config = dict(
    model='audio embedding model',
    dataset='short pieces for a synthesised band: melody, chords, bass and drums',
    train_examples=26041,
    gain_aug_db=6,
    noise_aug=0.01,
    time_shift_ms=100,
    input='waveform_16khz',
    targets=['melody instrument'],
    num_classes=20,
    embedding_dim=192,
    arch='conformer',
    norm='layernorm',
    hidden_act='gelu_tanh',
    mlp_ratio=6,
    head_dim=64,
    fused_qkv=False,
    qk_norm=False,
    inner_norm=False,
    moe='expert_choice',
    num_experts=16,
    moe_every=1,
    expert_mlp_ratio=0.5,
    experts_per_token=2,
    shared_expert=False,
    wave_strides=[5, 2, 2, 2, 2, 2],
    subsampling=2,
    layers=12,
    width=160,
    positions='rope',
    kernel_size=31,
    am_softmax_margin=0.1,
    am_softmax_scale=30,
    residual_init='none',
    optimizer='soap',
    beta2=0.999,
    learning_rate=0.0023,
    beta1=0.9,
    shampoo_beta=0.999,
    eps=1e-08,
    precondition_frequency=20,
    max_precond_dim=1024,
    one_sided=False,
    adamw_lr_other_params=0.0022,
    max_steps=2300,
    batch_size=64,
    epochs=5.7,
    lr_schedule='cosine',
    final_lr_fraction=0.05,
    warmup_steps=230,
    weight_decay=0.3,
    adamw_weight_decay_other_params=0.01,
)
Rows from block 3, named by matrix and row number. Each number is 500 + 25 x the weight over its row's rms, rounded and kept within 0 to 999. All counts start at 0. Numbers have three digits each. After the name is the row's rms in percent of the matrix's.
# fc2: first MLP down (model.blocks.3.ff1.fc2.weight, 160x960), inputs 214-320
fc2.24 102:518467500490485484539473518474525491529476546479460493473491498476485513502493476493480523471588518473474561486540524505503498484486492509518464492498481487498469467438526492515513511489467457512508485471544507499474505502505480507453467486508488513522516475487499490483557536490495485493503532520510469493551521494477489
fc2.25 092:524498461471476515486522481474514483534474538471463502503513484477495519506490422519500533502476505534505457518503540429511515526475462452521525546479507531494534491571509465472509501471577465497468517525510521504515515506558517487549483518493497499516480487514525552528554498500488523514517486518552478473536500546491506
fc2.26 097:538510506453477522464523480481514478507500497513484472553511517490484519530485489499508495549500499481524506542478560492500523527484504519496529495494486488487487438568481516525516543502471496513503491537478462495486501473502503515445482553556505492505483527451475517472529514493544473550495482494492491498512479481543492
fc2.27 105:465557505494503500468477493536486471495516507479472480478492488496498498513486467526535489461468535532527442497490490503491482498497537524521511498543460498501470535545510497481513486537487486529484502539518490487462445541479493452516493516502513508479468526492515536533487479513487523489492493476487474508486533508512543
fc2.28 094:504493532497493499514469474518497495494499503490490532505555521453468518535463555525552502463535450494518398469491466492479495503564487429530496538469511519527551491503499470474536499471496524495470476484466552489497520507524510494484523512536490477520414447511511494485484501471507519512464507473499521485543566543509508
fc2.29 097:516477484486480530497488508505490511490523503538507537477491493512524450464476496521487474495528504513456479478497484486441493502519508467548519512443494487516504470456516516454522493516483525507498479503521496496499482478544484493526491489488472507533474490512447489493488426500455482474529497501517504513517487514516523
fc2.30 102:527484512523470553499482500517478564480514505477536499554528489519546447488514517481470500552533520498513542434434508558542532505501506513458511480496483496456503486495455508537469496525483514528526524519517528494541539514527499501503465460498489469503538521462504539536491471488523478447474476486506501500513469474464485
fc2.31 099:499461552493488506544468504492510476488471504504514544519515487530493476510483498491547471492548505499482457495505526458476491501503474457504443475509498497483475486472505491465491485492499515476470547540439510554513483492521484517502480505507481487503499500498549482463515482528543442523499487477522490539479505509509481
fc2.32 101:472469495483486513476494533493486491487492482523477543523479490498512468492508499508513495479519486514535482472501497518504491505541515472510502441491500517531473474508509537499501470496513526447511528503547503495507512517522508564497479432419453476509490500532492471468504493514494556507475477508465501502475508485542523
fc2.33 107:500528472478551498451518480492487498505504479507518511534492543514509462518526509491518466554533502488503520537476496487482481505515487441468517512492521501483539500510524558489517461545482494539513519493495488505509554524488479509502555502443514506477501516514458489487508466488505552466518540485511471469480508526508519
fc2.34 103:509560530513500514488517525497519512479495465507497512543524502508507473477559470512475512469496525517503468462508486522494491492467505529501500506519561497524500469485469494519535501456528540472503524530514491527519470534485479526519500525541519451483458496479517518511505547506530525491510488526519538499473483532519507
fc2.35 097:502561488545450484495507490481514496463539543497471491520504490498513489484528477505480517517459542479474507489509525510441512504536513522483486521547530533509507491503513499508451518503541524499536500537483484467470508474495513505457470528519500500542526489516530499515461512504518490490457584477451465520501460501485479
fc2.36 095:483487527531521471505498503469499541512497489490513498469534521472489528493521558514469517502531482527547532509503498489489453512489537501538527533506478498516530501467514527475492462484513516481475526530470490495523513510502463490568479492506513509495519512537520446502535529543492537474538503518527469456505460499503479
fc2.37 097:509546451529546481539567530491536495467546494499496482509522531499517489519521512500498492481507446501471496559487515489525509451511480448483497485510490512523489518523515468490487457506509474518521504491510511495482526490486506486444456505527507470489536465516509508492491512495511518526464477484475478476494519452488482
fc2.38 095:507483486503504490552549528473451533513484495481546563447510510499527463502499482529508515533520510497486517498500497497497482494498476502524512516482512471519503496492490503513478484523498509501525470470525474515485497476516504549508534450446556467493455469484487446500491467530512472519482474523514515488515485508498494
fc2.39 099:447494484512503496504482533501466468467499523514483427513523506517532501487498461476490477504531492498491459493508534488513427487488496523489520487520499490462501468488521480505483514490494521492502489513503520514514466517507468520471500469527505487484526465501543468494495523454500507490501520511529504530522524468478470
fc2.40 102:509476517502499525477485480494466465543495451473478545525496565546490534493500524481509472468539559481556508475491477469472523491479527493514501531504530504494553504477491502539520471485513551484538503485506509490492523497494479481541506519499509485519523507486528479539521510540509475504492503465571479417507482494504532
fc2.41 094:478507494493474500516491516517515540472467487532493452470503480480504540522509478500519481505483511503478466560471476509495521565475445517485518523481497476521497514523472518506513546500518501498524513511487523459495516489482462468464488485499470515496520500483495521484540542495521459500495493488517460484497494522472467
fc2.42 106:485518494489484498451518469506501549526504469489489539483479501531506529508470557489490486511509460480499554527483488533540526489506542502451473473521517537503501502519486509511531505501509470494536467465478508500514499474465506477488522483546519531489514475515502497509527497523467523458510473499514551521471483492473448
fc2.43 100:498473467476497515470453520543482520530570498526496538474501485480505463465495563565520526504529499510534441474480475530495523509514473450553486470508526505488490479483522529476488482477514504489476511489475498549504534434462449503491496448472518512486497535523552488496467475491506502516543502490507484479484504488490508
fc2.44 102:499524514485487487552523486496505506510481519489538428513508485478487520517518460478493508503444489477473589532485504527516517547487498531502510453547461464479486464479511496475498539552512499480509505526497462483465470482506483505459501503506459484472460510505485476497511514522546525513481558476480517548500497499499470
fc2.45 106:512471518514533526521471533497457504525523515496501526545523518527518464474492481494486481563529569493538542476484501474485481484499473432500476451490530475489495465533498530535466480519490506451500508524500485490490465528482482521469505464503485488457558478478465536487531534485509483526490523509485494506541490518510464
fc2.46 099:528487523470510485492511474453475544485485504495521485494521501480489478472487482467495478520488530500483524517474520506524498508497491496487523494518526511497533513532496495539512478510465514494548465466543500507451516555472477497537518544510445539494501525511501515499501545470469499512453468435534481483468482471452483
fc2.47 107:530451491495528497487517507530517488498475464487519540523510496495516468535481551505506487493541489512490467445509530485517487484498473503486462560506488514501506486506445492447495494531474475520525551495509495505519498526487501469509479454489488504480488486501480510459488498494519532497453483505523469549456494487491491
fc2.48 105:499480497493474510457516501510537490498484527498519529528529486499537503486478422470505503479480469514482486503522504528527468493533521462483500445495507531480489496509496488493495576540483498531476517460534502468496470493509535507459494503510530525507437497557465528447471483514510476509461530517459522511507493512481519
fc2.49 108:529564507531516483568506478540490520489462537504491465482504477537501584509527495443510505521492478540443569540485549492491493506491483516484488436493464489494485509488496506495502477493510529476496476503483520484513518473524480542488425516568492507471540449493477494525482499502470476467512496508499520504540496484499429
fc2.50 098:533512521544470511505532524507520523505487485485494544461490529470564492519517513474506485499522483500513570509499476453512499527496513521535515521519526520483509490486478501487478493478499516512529482493461500467516464493510520513527511501512506474508465479482509495496473491493497529528490499457503519470487488526492500
fc2.51 102:519504461471536517507513494501482531501524516505532495469502486534508473509469541497475464485520499532486578494563483500553457466460463538511499522473532504472517512478489525535538489522493559509515518491513485514494529548505458499502537449518549533507501514501508457480491521501512506440439496512498528463529493467524470
fc2.52 097:489507455522511473483514517522496477484503504468486537481545563543500527524473565517477494506513465496487534479530549456504530439524490440501510446471496488561523490493518482478483519512502555502487490517478530511508505508456511510534529478482504507509536496455491484480530494509520509536483530487536497527540486494505524
fc2.53 109:519589496539503511531506505495490471434487542551510509506487481511482531504494463530495528508412500495530472542499492543504516538521499502509522506519520499523490466486474535512466479506531520498465470504516507468483462450512522529401440543548484486517509512512451536487509518518484433500536525502486482529508509484481495
fc2.54 098:513535527480490480496504523524496511496480483488489481508526484485453442541515490502472519477509473449489469500537466493481503531492530501501519477537491540526521510489489513475483488479533526560512498475508472528485526472471511514509484509512524521509469481501514458516480518511542467492450470486533513489488518488520502
fc2.55 102:463537477451519490464504540513465505506515457523518532522468503517516462518543508472518492505515476527522511514460485527523488459512544525504484484527528476574521490468490528540525452520533506503545481498486520497538524533492524528518543409506487499499501524529531521501548468516514486495523514484550526479510477508502500
fc2.56 099:494529478470515526494493486521454479448483505515486526508543509495458506534460485488500480511489531530500499521475492514482536503489478499536487538499492496479506503483523502492498536537528479499490487532518515489474447462536528483465470495477501493485512510472493464511491527500500495507503505505496445502463510530487494
fc2.57 099:533482498525480490538509507463508543488504476490514518557475480533543470453519481513481482527486500495523535543468516490516490474522481498487451476496471433489517482522508507491482513518477544485490545485466497491525500465599492493464461589515477464489519520495514521538535451510474499511551501521522513540548504530468470
fc2.58 106:523539522478535483478518476485489532472508526501513502504507482482508481513477488528549493508542490533504489472492507523519492533520521480516558496496492492509508460534485511542475500549502518531513500491476507518491442523469504493532524499504442514508509492519449538482506484487468541542514527500489480528508490516547513
fc2.59 107:502537484482519510497499523513509515488493490483521514513553510457513449548510461538494465516489491460521431498480443491482520499545494430513529504512486454464483467524509488490479508571480531498517496483510506492491469523504481492486497511466516487500500482553474517516508487454496501514558532505494503512483504516487504
fc2.60 091:522503481495548516472477478468498494509520456497516508499510510498462468520478568476521473483519442496486513497504489465483538472506501508508507503491474543510486511495471493529551452458506493513530480467519533512512500477512467504475488437473482429509477514494503472519495514569501514497500475478508477484508465536496571
fc2.61 106:504496508524456506496509531491531483505467508478519534488497485488563478484538489476472472506482503491532512479505489520544461490513480514467511470536473512505458508486506493536467469553493468523526518504525452505518451504509517495463495477480506529500537488483518533522465468506481477486570511506529523499474475506437484
fc2.62 097:507467559513476481521517436493484458516497510509498493479483480495473496488521495491485478468506496516520498514524508477538494514477516514486449509472493497487484485459476457474558480484553458477509496504527504512535529521511489494518489498529506479522484527533474499488488524505500508489522471487530498462526504522493528
fc2.63 104:461481510508540490521488509528490522513509511462530496525505479509522508496459499496538497467490505485506453489523517493506510490457523525498539499473530473527530509486495503479502513464495496488519526521502514484540530506538532495505560574472496482516503508479516535469508489490485506523499475539508527483545497542511543
fc2.64 098:535504454532485468532491462474531476506516521484494497448506510540485482451474546525545535470505527498483488486520543486478500466494507437522521457498497510450452472526511491524490470507482478468495511499520479520515538467497543511499493482458501509501557514470484500541522492515541498474500493488431493556509506509542534
fc2.65 101:508507503493483487510493477508477502456516499511477475540503462494489521489500489462488526514486526466538471479501480468537485490467507551485468480523505504518467505497458486519502514492530483474493526557505521526482489537483476460491476514507461503510516522485532480515504473496491525471504486528501506538495542552491536
fc2.66 095:520523442500457548457455538510473523529523512480472531551469521478484521474468433472501486519481510518518445492496492496511476503568483505489516462550485530483521527511496468495471466499477529495467473521469506472513509510487506509428505513473516487511483491493499485460533487513459463487539514502497496531481525517473553
fc2.67 097:509504493470523501518485527491450482455548494508472509533471460487484483534490463452507515549465481495515489532459493496480506525520491519490502482526489513473504470489535515471466536563482497470507479461506499448481451499537494507475536478499482479503506514491468486496518476481520477533507530516475495521498509468526490
fc2.68 101:487506498476495465501498467533486468533495490477485506521467510493448513521494521541526452519510494512488516529455510507462525558522507432509515519489558518468502505486527502498479480529491536511522522466527499526476477476523494532509503518451516525465533483537465504501512447484507558491480529503494473462505491468485494
fc2.69 094:466497499473502484490476506512536470509497503505533502496505475446510484577515504555545505508460522431494483536507509465502519528503501537496546499516482507517536485481524424490492516442484505536535457488524477487481482479506523503490509533515522472517524485495497519525517479496513471511499482462500484484467482498504509
fc2.70 100:468437496522483526491438484482497483512459530535493487510500488518522545471509501475500534508461504526510514486544532513507524524481503522495508478515506506458510479528490510534507480484508511517488480497484492469513454482520485542498533501518525499486506491483498531503494516498506515506476509498472536513515545471509488
fc2.71 093:472516495460552494537515526527544490475467537503521509541494525503515425467520486511527457499524513548509465493510498515519486517497531515516449480499476491514508442508499494474511501492474522503502456534512476494535513503496493473469483530487486509513484479502553519468519511452437508517504500492511463500474528509524478
fc2.72 094:507513487463521512538509474517504460518493505509505520510492515523491520505500469478493455518497405499476521479473456515519502514508501523486496466470482503508497453495521495510499487478489514551496513454500523489510520565537550508582521567483487499520519462513550480497486501469521533480510485542514489461539484475497523
fc2.73 093:534488501479497456496505513511505492472523515543498517503497491482510514506482498517538489509546440452463521494460540472492513472488529524515509520504511502516511482470511461484478517560497529511490509509479529558525521507493485520513509476523526460488474495491502503483486488511483506468486447526494521529518484525507533
fc2.74 094:469523518486492461529518542518501494515520482494504483482486495525501510488529441460470521503492500466538481463476503548527481518481513483540464484552436531501493501482536534550511558505463486525513463498502481490499480483499471508464508507483522477506514481508512479500482504464533466550515557535501509514513528519517469
fc2.75 103:495430472460477474499493533479519479509444518477476480507515497479492506479525517497521492527485466501486576495485491524537532474482499492505484536510534506546514523498451523494463541506490508490492515477495498473487505489482510480494500528495516538578508468517457493559513461477465450506498483533489507458473466514498501
fc2.76 098:549484485539510506474526522501476510500484533463529460492529516470451488502527491488473544492490521515475498476509484464481506487532523493498509491521475530465499521503509494458507527547463472522528515516490551453536557435544494502499506476501514456460496493510484493518504491501496466519484526481492464499493489483494468
fc2.77 107:484514487503471471484520484475525490487507508485502510515492495448502470495546483519476493520453547494505483520518500507470476528443501449505471505527531553497510552486547496516467522537513486502529529488497491561448507461499458514445490496454487470493468504486447515511500501517495492493508514467506463572508504483516507
fc2.78 109:536492547526480489503534490521482530525472501485455464464501448496451523519538497520507521460508515487436522563520503476494514536444508506485518539470457557523527516503475461490536498510487488494478543508507519555539547487475520510493533518527517485535463507520481496507503452520450518489487484502470484450485515519489497
fc2.79 104:483487468478536522491464572502494512470519469502521477504503475473531502476492511511468521499483511529508482483520459483532469543498474459515494486472468491483504429530487502501485470526473500545530472511508509444520463495519517512502519458450500484484506490473517507509464529501512504513504515483568488481498463489514454
fc2.80 100:516531543524507468489501507490485484520488490488505499530468487533478513504481493465538522481450476489527503498527510494519502484492514504499510490506519541510499530497555532470507539481509515511467492528529545495514479502486510507510502458528479484462520474501546528465468534492476480520462525489515561491500499517490507
fc2.81 107:550481511470523503498540480523520502488453514472519502488456538505508491499498503564535534514499506477511514565461537501505469507477491446530517535517517503502484508479510461481499503527502489461460510517473508525494511496523485470468511515491489548479506486496538487503540494512480491513481527510471507456478502485538444
fc2.82 105:498492479517475473491497468514487510502484466464506492522527479508465521513504510521539523481528512531511460497481502480494536499501447481490514475523497493549498475481541527492466471506534517519488499537525499511543528457529551488489542518483487495489520521469524505539482500524456523494508487501505493458524483544564483
fc2.83 099:507541514522551490461467528499496494544462502496499523498497504534480533543454460465485529533474494490518469501526513474508527460481500508507517509478499510515463513506503480483540529516541464515487476497499494455471479498486480508480492459519505516463473498509511470451531539485464480510483501513470500522532501520521486
fc2.84 105:542508468477512538505490522495493508507520501440526526505496520489530458489491478509542476500481553522500441529535519491491485491519539508537464519527512544496526537519508503472502506480485491483495545518499465471517498533479517486508514472478480495485461513530479499507472503461517527520478514498469469531492498515507518
fc2.85 100:532462530520509468495487502466497532558499502495463545528509524514519491503519487507489486518478502514476478514493514519462480492496543518488545513459493486489474483534434509482522487493445516498492491504477489500541505532468464484551537535489535512514501499537529472500544548444508487532494504502527485493505498481453494
fc2.86 104:524544471503513492504470480529510465524509529488521479482512511460544519515485475521520536471496472450506527475512509510506489518523521536512514526509495480566501503492445483514557496517518472540453515498508474498501497522464482504491480544522532532548477455511553486500498525463514494485446477460483456506521521483483451
fc2.87 099:489537487494517511503541536561492471527526511542505512496498527501503496483466523460502518527506537508496540507491513489538505525485519523484478461519470496491424511485516515463470510518444536496498492514514492471508565506511499473466489503519476502474576536490480512501512503485519486524524498515525477489542517557510498
fc2.88 105:496458536504485485484476511541481469518484485533521546502462507506455540541482513492493488498521471514504560473508446457483506458471543543495486501518473502498502507498460519517514501491511530501522501503512497488523469507452513483463467448525468543535486455467549472502474553521509530469503497505461481533499477531437541
fc2.89 095:493516490527481486515472541532523501512530471521472516534508507506523466488511521456484477483567497512528488505513521508490467486513478539499487538506538492459508492515487479526507524508472480482495513446501495506509474553442516500503507452473494499490529470522492498429518494493515526492560479477502540528507520518461542
fc2.90 101:489472493553502508520482497558478457512499536523448485488494481493493506465516499530483508509517464492493566473512515529538472512532476484471473489549517499524493489486522518490517512580480521487491487471476468457506478445477504541449452440479492519540563489506433509457514490532503470530532553540516485531524476520547473
fc2.91 095:505540498475481533514537519479483500517475528450512528504483470504461489511461501524476508457510528524540515546424489528512563481508566486510484528484478524481469500533453503497478524507488502512481492511472516525494488473486489475521513484523471501486494463531480505496464483518501538524502457524520504485518530512525511
fc2.92 094:474478483500512503533547522517470510546487482506507519499481516504495545528495467534527514475527514526520477546458509484514517484483441510476560537472536507491507516480455461491488461463474547497527504504521507505467509481479499466485504492474505466496500545535515485525547532496484490512522467527523517487510520492549461
fc2.93 101:485465500483527498548527478525486506486505524503520541547446527505551453462513503489489504464542505497524455510520496512478477502517496494497460522495500487461505470525506494519475493491488503498516514484512476503545503480532506532498524441502477513466498517452496504528502518518511523488502451493519470542523468540545478
fc2.94 095:487492476490494500511467520459515520516484468466550551512499506504431498480529530497490512487539473496507545505504510492496497509500534530486503441493489461508507489530473494459502475493526534485492474497474520483525518489494526501523512447461538493515504501502498471536482495476481511458471474530523525490499516473484503
fc2.95 094:501492488488526504480510473513527514496462484476503532538486498529540508500535483484504460470525601494504451481457504470503492483478491528487488561541551499521480529566506492486498480457487504510495501457505492506501500489506468499510529504417489520465484552478461524491508522521519515526559500484486489465464489533542510
fc2.96 099:494522499468500489503489517480510482485495505492517485496501504496525495509513554553488502470544495476487506516500467494510475457474483490506469478479452507443490462495494501450477479454485497493477510516501520583469516496483481487531512504509476508437461523496498503501469547480505542505478507516530459516481475480491496
fc2.97 101:543529519511516510464500519482525572477506466467469471454498455513532489486502519519463545527497508512500567524521502479535493490511482501464462454513516486492505479511496490495541504553535530475533515499500486527497483484527458528501486484455506485482513535526493494500489520463517538476482513519517519572534446484525444
fc2.98 097:502517498466532490515512514467480455525489495489529530506535518519532504483523518480509537501507466488496467480542510512529542465506529508480525472509475486523509450507480530522528540549512452515485531501435478489529436467455440479465514506528486494493526527521508501526520537493510495532548487482527493555491497530479526
fc2.99 100:495490548518492500554503494531508507474488490523511528530509489534479524502509514459511478484526552487500516468517529540529484490468473478485506466488554466479513508490507534570487516533465509517499489533540484518509496503545516474443506479510532480481539495489451494464492498512463491493471466496504513532512492511476459
fc2.100 092:510529542520501525529475503518515528488491508503522495494502545507488493514495474515491501505542479493481487500530508506505515516452466514526481512498504505487517489490519455465533497481525473471510479501488500523515513516517531536525517538485478487474500515509505538478502503479495506537455497509488530479497485535464480
fc2.101 099:494500492502513531564478505506504453535509520483527524476529482514468494468484498485519558487478482546463507519503522481510537540503492515535481469525489489488513510496488534460539507493533507506480497493490494485433525542490495530496476514446485509549523507502499520530503520492532482507519436502479474547502512502529482
fc2.102 095:509494487580467524549532474485519510540492516481507498528475501508500526493477479520510520507499501477491536548487525459511511484471509524487530470529560515524512511497495508517478520459505473516476493501510526510511475476486507497484522572487470489482481493495487503558527493528477497495527518514502516487474507533501444
fc2.103 103:518486513508534494514522478481525453501474463474456480476490520527510474566501476456517489490530540505475483449519464483526471466496471474542476534484455474498521516530484505477508484469513480530487465481490492520510454499500511522519481562519490482519533488474517515476457556481504514499532526464465458544524484490508498
fc2.104 097:509535501519484502516525533485481482484511478470520494532499482542511526527520495439519533517455517490453526549511478492481487490479540508546479471504478528537494485550461483489452515482493513509540508472525482501522520455517515459481460559513520505455545494461504500511500493497491467525454495516482471474517448504477523
fc2.105 104:493524488506514496484464481510513495476498476506512515554516511524501501509528503510479477534472492522500539550478517506526497560498480552494482522488520526528494489493510502525471515521510475519481518535508537500513483496504506520457482515516514463476492486460500527486501458517490461512480506472467485570533476462551496
fc2.106 100:548570489476492544499482509516495455513519489507506516492477513500465565523497500477523501493504514525521493520496493520483500517507539518497473491480544536540466512547476550478512507502474523461485513510491531495492485474459494500491520470517478515529509526504536513514495505527486503490514527519514507468474512491523504
fc2.107 098:451535538489470481464468509510495555485460518502498514459471473488497542490471508511491516547485489498498514531515501479494557505486560461533522469492556515510502506484518491511492520521502480497526478544492530461528546444529472502482503533580529466501534499495494522502494484529474431460466487480495489500493489498547519
fc2.108 102:507519491493512494467525527482491483518525485568481552487474529521510478515467526527507475470540487515518461501514508496544476519489487576501504534504522514527534479458477456490488490508512454508509515475497484521487475512495474503533521470516503442500518498490533557459512529495515547545498485450491487508466508492528497
fc2.109 105:519515456508484496487499498490456488515518515497523536517508505519516516520517523488538445467559515507503475475500488493502487508502452488477489481516491536499552536515545525482494490506508494487473490491500477487538531528515542503515496461500481509521488480501543514493524526486479525492543517489522527506486478538501491
fc2.110 099:497492513425517494494525519472494506496474492500430486522498495509485520499466546500519496532505505509542545494460474473496540490523497521539481470506472483518508493535478511507516506531493504522483490520477446512517504540503476510557495520497497478514497503512521493502487484505479523491521512494523485493521534536508513
fc2.111 106:494520506527540498509512509477481472544557511523503497465545475542503518520468536511497472501541471507471495522536521531476503476498532539522488499506494491500489517489508502512507491450459460505514517476478484535456519497460488478556474479468518468513507489512498511494561516531519519479478508515519504543492486498472490
fc2.112 098:481504484514484504507516514489502504535516483446499491482496500514510466503482532484513487501528514546484512529517505488558488453515468532485476528503474494513504534473490481501563499492494480515499500478460507528513496519488496475504487545503483497535540484497512508527476507493476526496522450488506500493506523508498522
fc2.113 099:477471522541488494488491500522500495527483531527485483485501503472531481498554519497459472504485509479479532465523470525500489502493500572456520550508477471544497500519467485485512528513503484541500489513505531478502490507509530466500514510493524488518517457497473545456531535542445478481525520489539527499504488510496527
fc2.114 097:514481500508461512547528525514486477511514470484506498505513504494532485538439486526486507484466502531501514449542461515484484505480508494469492492493513505494513505476518497438450494476462494476538474489502485485513535504529516517509494531470563507494494530525467459500513523489532491527497497486490503476432488484516519
fc2.115 101:528528466456500495490493450487472523492438498476470491536507486496482497546513501483524535482544528507482501512466471463517499506520504486462520540487539504508506483495448496513524483515519470478466492496530472528537493462471521505525525499530507485518479480490533487498487503504465508522450464518515493476512501537499522
fc2.116 097:500453446535494486454526465517515503508530499518486517517529445493507456541487479483504497491494505527493477462526480530452521496509479448504512524526516477499492484535565490492449489533468516504489497520537496515493536455554472498494516503446516474483484527517505472524507513463464494446525543477470478438502524479543542
fc2.117 096:480540493529524475504547486484436509508493521517490567459530485499509480489534505486508493476538499485485463511499526485529469462516465531500467487508475514451458515478524462556468493479558459469481512497449523514514477505495480555480521480484509459475543506523520481468463514501481502515452524504493521510503522471502477
fc2.118 100:507457477443498493468497523504516511498475508478439513468473496485479465470496488481444504535534445510506510516495504533507512515519565518524428471446490488502510468524502477495504517445507542491504476488480507462525473506505496481538481524541517543511505512465532488486476515502512501495511507493538505478473521529499518
fc2.119 104:498529498506498497531479514471502509462486503515531503488499517513502509477515559498527487513461516469516545434452479477486471509504447540472475520506489509488516469495514509528511523506522513464502500491518522489532497511481510522492525496521526497526488497471490523485506511511516497503497490496518539513526494461461520
fc2.120 097:494487454449534473515522486512472485509528514506490513500497528453550457493479496522514505515516441526492502517507518502449503514499495438520530477504503496493483545549485489498497479522432495497525486528527492509499513486513500478511461456454467467548508455514424459493488508481453523515472468496548469511528502494522512
fc2.121 099:483514525517538493538455468485492493480522524513488468510534469550509473483530463472456505556506475536505508515499540514490495524552500580501512472511483484465516508489490537504461520550516526499532526531524524529465472489513507508487462541547476429508498503516552495513541514522487437570475525504430460546506447515490501
fc2.122 095:491512497507493509511486490531472515475511486480544490507520472507479500516508434503542485476472510501534481535463542518461500474496520519542510467518504472513528505484511521497490473504459557480477505492501518506499481498505521507482513574516448474515524476498521474464519474473458498563520525492433473526518523518474477
fc2.123 100:501541481430495487503497523484524511548487492522520468531519440471536497508492462494495532486484463454490520509460527482499518486548504496528525498536506471500488525498482521492520483508496531503514484476501528481507524517488491481504546541480484509505483522463525518500470496458521528482481499547503520518470469547525489
fc2.124 100:484525500502467490472544489482534492498551472489485493501503505497475513545527409452503496502447529499485451502477492528475522506467525477525511532507471480482481496516545524508508508528497489489502516520493478506522486495477545517473493569475506505475483491523454478510498466510465489505544506521479495484476499482490504
fc2.125 099:477500477501445483501494492505467478461508453471485516511516494549487513536489486507509489522535528487547523481503546535482516502490490481480512504507539536437452505490511519485485503509480509502518535488498509460524511524505482517461519471510450531493500522462516481496532498513456492498569521509519536512531497556510504
fc2.126 093:481540505510511497497494525504470485489533483489503487516516484539537508543489520460515479503516528517487421486467461487441474479476519514523524544511518488523525506486522503500462485460516529500494545567425550536487505534490510495478530539517504522514483511492498490486503497483501505473523501529479476479465492569491518
fc2.127 099:482509507508506491486495501446498530506524446507498487498485514497463502488473475536487534497486433513514509524464506504441540463507505502500489556501484491519526487506510494477486518508534500491497527510491526496524516524454497472566526495448528506499477460470487506493516520460499557507538475504493456467486511489479463
fc2.128 100:498537506479450501480532512507480503489506479457497494498453474512532489506512542523482521561467513534534547476498531511510475496512512490532486510483517503495519481491484521459509530486500503487485479511542469491529489526489470528509552486502511512531511509492461469504495506512496513501498465441488475522511499510517494
fc2.129 102:472524479517529505514504504494505517465514504508506543486518515523490523459527466508523495500466535500526518506493514497441481516526520474506515496514518487492507557485517477489473518521535520503515495503512506452487438452482504510498497506528496468506519499533431460517474433521498502516528536514481484515458521469505482
fc2.130 100:519495485528525499477506456498504523494500556492519508519461497519514529490492499477486487523544524496532518451549457511519494513483455489452481437501540531485496530475529485477491485473494503477472520505530480497509517454509462498498528489443488494489572506489506541489460484489501516517516509529528528501492504511504431
fc2.131 100:492545526474486491475506477484503497487453507480537505486521551481499489494556474513500456478521511514497510538499501432483503516480497447535481495518493507517505548534473506494516490457469486499499504464498490513502510507439528502479513467510546506532539489502482508520528475499520520529525531527543447517524491500470524
fc2.132 093:492553519507512499504472470459512534537532528543469471472520473508514480477511498524484491489476495479508541474542505530524485505502518522513496510473541462520510499475500525520519520490515497475534509539478509487461524495500462554500514541480484503511476485501494501476501475527537472495483428491479488540484505500534495
fc2.133 108:492499520471498487516530493471457507517492487483495458478453484494485551479418484523514488532457508489478542486492482479542518524502537531530455466538524550522553502488486463502569520513504481539495484498515496489495561530525489473494524500506511499526476478511533475539490485522481481475513488507503495472493507494526471
fc2.134 101:494509516474486512497537469536514510481473496534508482477508519484490475493476481523500498530557478479498599511510501495555490516482498510507503522486515509457456531475502471538453473485498523529522526530495473509495515520474476477528494527514527514510530502513496463461522512489505505467480513521563456505503433517528476
fc2.135 102:498422480476527551458524499484518534484472489523492459525495529484495505478476469504513499499562520490523464512504493496490447510498484513486491471512503518478493502498515465471497471500504512535516450503486473537555508479520494512525504451456500497478490491523480498504487501482526552505489452522487513520510491484471472
fc2.136 096:522475464486500543501494513509518488482510472518467503457497482522502516510509504520489480501459518509492454489481487453511539550502531482513551524484489490515434540501505495470498495482490541528500528525504516511469515451493499489524479507492513495567465489531515514509501517509493465458549531492458490449512503520492478
fc2.137 101:519543529491527519513509512498492561467477482466460468507482482485526492515518456440484511470485520492503538512447499473491550480507544507562550536495500488507482539533497518517482498526507500475493515470485471527496474549518553501482516525519550489505486516493509452508531496460512428488534490445500524476481472494472500
fc2.138 100:504535513515490517474485478508494525483524530495547487509489474523494531487530460504533494536505458478559527484529507503484506500539471496493499457508483483529518525513559513503515514525537500515483515487517498471509471480490498477461480512484500501476517544479513484483501496492536469501487532514494510513486486510483479
fc2.139 094:517512543514466485530456454484469549477461545478489512524545445477493520504514462562478521517475493486517449502485535502520455542449459529502493467494545497493519534497538483516483509512498471505510477506524519493490513478513534488537495549522489529479525496480515510498499499548517467486437525516482504519514499472490474
fc2.140 096:478486533479494506472481499511447451495522516532489467527461491456520514480507501503500467524507496491515485495485466532488510493498482514535511467491488486498535477482565489542463499514462518478529507480482474541470499472577468505500513490479494536476482523518491534468538472512513491503528506467516505512549523487536472
fc2.141 102:492539502489516499477482522503475525484534541506499500506470456506504516451488497538494530486527469501476528449539514516499520493533493510529538454493513500470489468509491531498465483509494500515519500509483473466537476548498517499517523529516472478474512472502448465483455509492504505489519545481492534522495495536480535
fc2.142 108:502490509482448524471517506575529505553504489522493478504489471502502496515486491476479472480524521487525523498483449518463522489457526526520499545509462494512489538512496529527522458484515494503497506470462489504531514523512510456478523508469505538541452469526536498506508499530454483480519533496502505476486510502477502